config.yaml
train_examples: 72500
encoder_depths: [2, 4, 2]
decoder_widths: [48, 48, 96, 192]
init: "trunc_normal_002"
muon_scale: "original"
learning_rate: 0.018
Rows from block 1 of the decoder of a small image VAE, named by matrix and row number. Rows with one number belong to one channel. Each number is 128 + 32 x the weight over its row's rms, rounded and kept within 0 to 255. All counts start at 0. Numbers have three digits each.
Before each channel's rows are labels from the 100 images, of 14848, where the channel reaches its highest value: "responds to" is what is common among them; "colour at peak" is the nearest of a few named colours to the mean colour under the peak. Only what is clearly more common there than usual is listed. The data: views of escape-time and Newton fractals. In brackets: how many of the 100.
# convs0: first 3x3 conv (decoder.mid.1.convs.0.weight, 192x192x3x3, each kernel summed), inputs 0-191
# convs1: second 3x3 conv (decoder.mid.1.convs.1.weight, 192x192x3x3, transposed, each kernel summed), outputs 0-191

responds to: pastel (66); Mandelbrot set (48)
colour at peak: black (98)
convs0.109:172126115163136157139109104136167110155107075160179106145079103141115119142123087140157096116072131142171118107118120156131124147137117106160124095108078141170079078075130123173134090182116133075139130099066185127129127164095137126216189167153136166109094112084117106133152157105108157084127137134075147100115106117160134234104148136129098098137105123089147117205164190144096125099103162134121134207089102097123153154124100108129131143248161114119151079150146094137139152128136145130243155093083110184162123173068126102111109123110155122134136170139136093169121124114133132134
convs1.109:116132110107131135148088150112112089155132095105162148128125074166135112107178129138101113126097163083098179157155125144128164120184141109217122107184121199108195128193100142095106123197145076054129140189154152126142096114077159076124121112055152107124088115102169112152150105112102199126078150085150124121126106151152101144165118086141066088145154125119074129099100134090119097091141174172101100163149178151115095097134139167137118126127127100133112113174092063148105087160132111031131131170112115136139060183104084178125171148142103081138145140100160097123131142121130191141

responds to: pastel (40); Julia set (35); cubic Julia set (30)
colour at peak: grey (41)
convs0.99:097135096080118149130073168081128095098127129113145138121205066084079177106110153158057125133074162107116088112092087093122102108103084153140081117147119144103141093147120084171172097135102147151108060067124103125111066126065119131102159055153119145146089105062116197080087145081066174141098167135108124116138123158138088150113081109076097171132108080073092116095056134061116132108091141172152122117134164150083158073087122175088157144152121131128117174178151158167121129143092095106135135129091118105120152111149107115168097096100115117108156099130099149120137124098151079108
convs1.99:108116111126115136165090082159105133170130151100155120171099150064147170121117074148142170121118108135166109149115125114177115098133143102099114141113148113128122152112121160082126113160088154086133180083139129093121141186120113133160126108140131124075111105153102154148174100169127082094103088106086111141129153143117162125143173183086135165143154064048119103129096140173138171150079123175154071163136062067083064161108139141138153161159131084179125095078108168167142113139108104100143146133143199143163171140178095167127174089159129161126069161123220064147082054143106125062

responds to: pastel (47); vivid (35); Mandelbrot set (33)
colour at peak: black (57)
convs0.60:169141132141130092089125136113099150124105090216100126156165152131132137119116115112078064106127139144132114030124098126122115115173133168128085090149104136097140143127156116120090098143066145114100134103117149112101127147090145192125138127168167103138159115160189131112112186171164132169099169107151148090123161138156115135142054126141192112101149119069149145162105094180094139154187133162107171144148105132129194091170169176066148108091147079174127103157087110111143078154118108130223167112154114104122141114122131063122147114105050118138168176091148098116197113160101053126
convs1.60:151091125098087127076198138072140112131161123072071134095190134168107117107152126100157091098106124050100114178105034144140090175141077110127076127118188159143132115114126123146098132119062131119084127127116100096134159163095145150198123106068095119115166188107083102155187132079147109127126121155151118116136068132147160148139100147148132160182142138080131173106152083168104114138130148148140165184108140148105134125121146128084136161095111135146230147110116122112128120127177116162150090143097213068135132110106095109143142103096136084105129055075070129124122090122121155084

responds to: vivid (78)
colour at peak: black (54)
convs0.54:137117105134086163123155119164094186142137109137077129140017116152141183137172150141046094085136087116061195099149064160123118071154075110102163153111138103103101139086110137108129089099148094109125126064104095128116166096170116107101111138150092128093113121125105166129095146165111112098157131130131133132113149127135114105131145132175095099101126170136150095158136102099170127097123220158119108110046100142107096109083089116124153051137058061171121132163169124094145123128095124107084101096131152084172170104086068123130066129152072096083092122113092159124106118112152151106
convs1.54:134112125105156062117099144121093144138153150093184124145183113117122103129133072089116148121159121137180186194143146104144147153090174112104159132148096172184176120156141076129195170144074126140108170125115128124106165131109160113092063141160139137185150129117138063161103175143147152051078163158117109176141163090116134117147122137077174122065073095120154133133103083077052124174160096124130125066126078086144154114166133139100091157142139099153090129130112143177119157195095085129123136106177113145137149149185102184159121165151150121089096180140165188101099185137142133103

responds to: grey (58)
colour at peak: grey (40)
convs0.15:110168119102155113094127175131012128145140152129120111094133088121126122119118149135115133159141141160135123124171128089126135132195125113151158135139152141141131151106141173084117162025151090125125144127147133063062150107089104216112109162150100145076134127201106126132115157084174135084103081146157099163154114128158107055131129095083113058151174081171191129148141098116186135109147128118218085104131143089121173081103157162125096135102130115098139125126121149116204139138120131143133142141174125136062152071153112120132084148038152163088136126130171128105103125100107181136
convs1.15:149128122128129057108068150135201062208117152107115118147157162128120137126139212189137149125114167065075092080115097111104149125148140063124126071140095103155151134209071144107103140146130144122132127168139104111129153048166121089161135165110146138124132116099141115066156104116115107139133107096081070144127141127161142148129124102148129120157171196130076143197124146114155051162115123132107133053138127111137107189149081112134106129163066147150130141165173094161141137119091057129152089141156121127174120102103111092166173124161067131154100090140089120123157128148180090159

responds to: pastel (55); tricorn (35); Mandelbrot set (35)
colour at peak: grey (44)
convs0.0:138033158116123141127147146067104172152135086131142161063123147146172136095147148131122099133123160109116062136113112127124118099111099166146177085125103131109141144077121104077107169145082119109105104108141130078111076101083052168133144110158151149173140053058179102130128139100081126112162119136109090168121096137132085118180137121047065153115128126161196174108144134109101120171135126105101086132208098167134129111088155157076161173110117141160119095207055084112055132133208120130105186127144129162159107144148113090140124127156120129165087137140140115096127099118143162118
convs1.0:120137204131124201154144168126217149095209120083085175131139116123078162167131199188082161169097063129140093149133121128100080115134121161082149124054124095117105112094104183140155142098121153125120141138135099181155120155155138172146115093098166140119083102096113103090126122130098134153137142142150093104115133107096087117107168140125164147154157195099126147180141144179079092071154137149116137125068097131118102193141146166175161107127138162138102123152141180132121098128088116129121104157115137098200103167126183086188165104133152198152167098161114165132114100093143103185

responds to: pastel (55); tricorn (31)
colour at peak: grey (41)
convs0.94:157101158160133089094096135092129129136138184132132080133175138153111111164085123160125119136153135051180068056073124062129143135126178088126115096154132148110137146058172109135146148155107168143112132165126141074169137132064184179123143132145126137141114168167147098169138114047156169125114144152127121072108064177109064014108141136104094111096126136182067111124125119166063142165115117148105125146157139179108147134073174148135100125077157123130131133120077122097060084105116115133121132127122129130111127137141131140099066134102177054135093161087150164154134157161088136119
convs1.94:097195108153081155111103131104107154177097087099128127159155159103112125150145139137146071137125115197141084144116093118138151129156157073156103110084108107126043187149134126119108161079098180146117068060110160162147124109067100128092156116094127107125157108129124128076123144142134061149202068133142125159150099154130080169095110152095151153145124080107123163122176114161203126096072083099173114156135106100135098131084118084159131148113153163108137143107125123103162154148179141138149133097119167118098186122139087157172090166133184215185154174111170082115177121158107178107

responds to: vivid (57); Mandelbrot set (30)
colour at peak: black (55)
convs0.138:093060115074115060167124118087139107236081103141111112117112116100116147134104112143124141110077161080133152149130118116151088111115130122130150097143082108122102055075106125119074086155136116133124141089050152177114163147128096062155100110130061127090112100121072120133155179080081061116169177113112125109151114135118107208145151106099104111106113132025159118137129172121127199130109142156146146124118120081138115073132168159103145125064099090144135104159117098135124105099132117152096167050180109146174178153126092098098137106130101119137137146108098133095106146100119089070
convs1.138:129110103138129074114172165119134140083154148136183067124176105105109133124203088082146140144134142105084130148068126121150160144043133137140096074131133165091144107141040181176081156113094104111162117149122132167101157084116090055155084138144141143173131112102128136113134171138167185133147155123116112148113153129106116152157089077101146128186115156160051117158055055108076127111113141111120154164144169110160111160148121142080135166113154055136099106118118066138133113140153145071165093136121116154134138108107099181151123103182202123119092137132075148100109055149112093100

responds to: grey (63); Julia set (34)
colour at peak: grey (52)
convs0.39:091148073150129139142104131126103116136144146084142138110200133087146156112079144105116137125129146074149014118093133108086095139131106123109115131183120084102140175132108133098179144099145099078107114103165111087110069114031107150081134056163100104154099075156114112097108142027086130159125144159094164093126135127114107126102114170090122089169097115151129134103062136134090158137154156139098072124167132160096144099108136139132142121130109094109098183152126140113070122120137086106120142135092088124056145160151079098136045070115204092132105110152115202130148121136166108117
convs1.39:153169197114099191159102163130122118125098176104123157092104182143098116205126061162136120137117093112127137194144164110180137108099139148117125167129130164107078175141114164159145113143096149146086161101097138169113066175149080135101128094118135107088179066149095133143104064197073068074122119127132080119149153109147097157117154087140103105149109137048192164130126141136111083119090134122131119144061069084095050138137138166212157148146125157161077126186113174163106137146126132130145152116141125142111154121100118174151149104135099188102134170137110087136074146119118119124

responds to: vivid (86); Newton basins of five roots (40)
colour at peak: grey (35); green (25)
convs0.158:157039124105169070147150113146100124066112091104148103136078115122160092153031120074116136132183115155074102108092097129214099109122090132112112161124142094110118122137127137124089119108109107125140198135159153046134101139172126110049130158086122118082133171117064136096120109131116144128132150106157113108147122123102120056130105097110116096147076118117161133126139111162099099140122141084117101107078116085111029111150066079138099069108120097144150113107146134132174065125119074083130114120116105121127122135164145191121079176119200122094074162089139097170087147116117128094
convs1.158:116146084116167155145074143192124126175117098160127096155074180081118138151189112140136144128108167147165095104127135137121159044134139083058142176065070077143110150076171163172159131100160129103158105109130103151134169109124095158115132132169137060144118061086137130125118113137113141139119080158129111137139126132120133117157109148104161145130135167103097089110162136098130152104128055102100181129137092114113100128093124170063080083125090099094093148087139119149049194205101102132128144101175137150179117112154156096210083160149084116113146165134115176101158128151142056150

responds to: vivid (68)
colour at peak: black (83)
convs0.139:121151146125114085107062098122077132161139204137079102136186090089143153164078113171063159104106114076074128091097142093123120118147095114097086164137146136180120100099116125140121097141171128117118148142138118122092093106142103120043088087167165101109182152206138108103103115131131125167161106090149143137149140115157091090109111127071163166116087132100131106080125098104138136104151127171159122122157144116029174053133138135097073126081135099127115193114106180150145107109068162179123108161136130136068121103136109092130129126072060071064160106116118136131126069166112117091
convs1.139:112119090088119082067128194132146146119101080178161128110174115117089122129161126154144102116086077125163127150127109130125149129137177190173124123105131125080142152132074180102086200130123129098151087130092096187205118147140104178141116111105072118169105124108085150071149148137156159127248110140123091103146161171148120104133090145216109143165124106167110151179121124114134140153070116102101112168128122159157118144154138112122095127162181151160131183147121152093114153172167153105103181152134135172092190119157116160169088126152150189147115125133114150141175045066148122137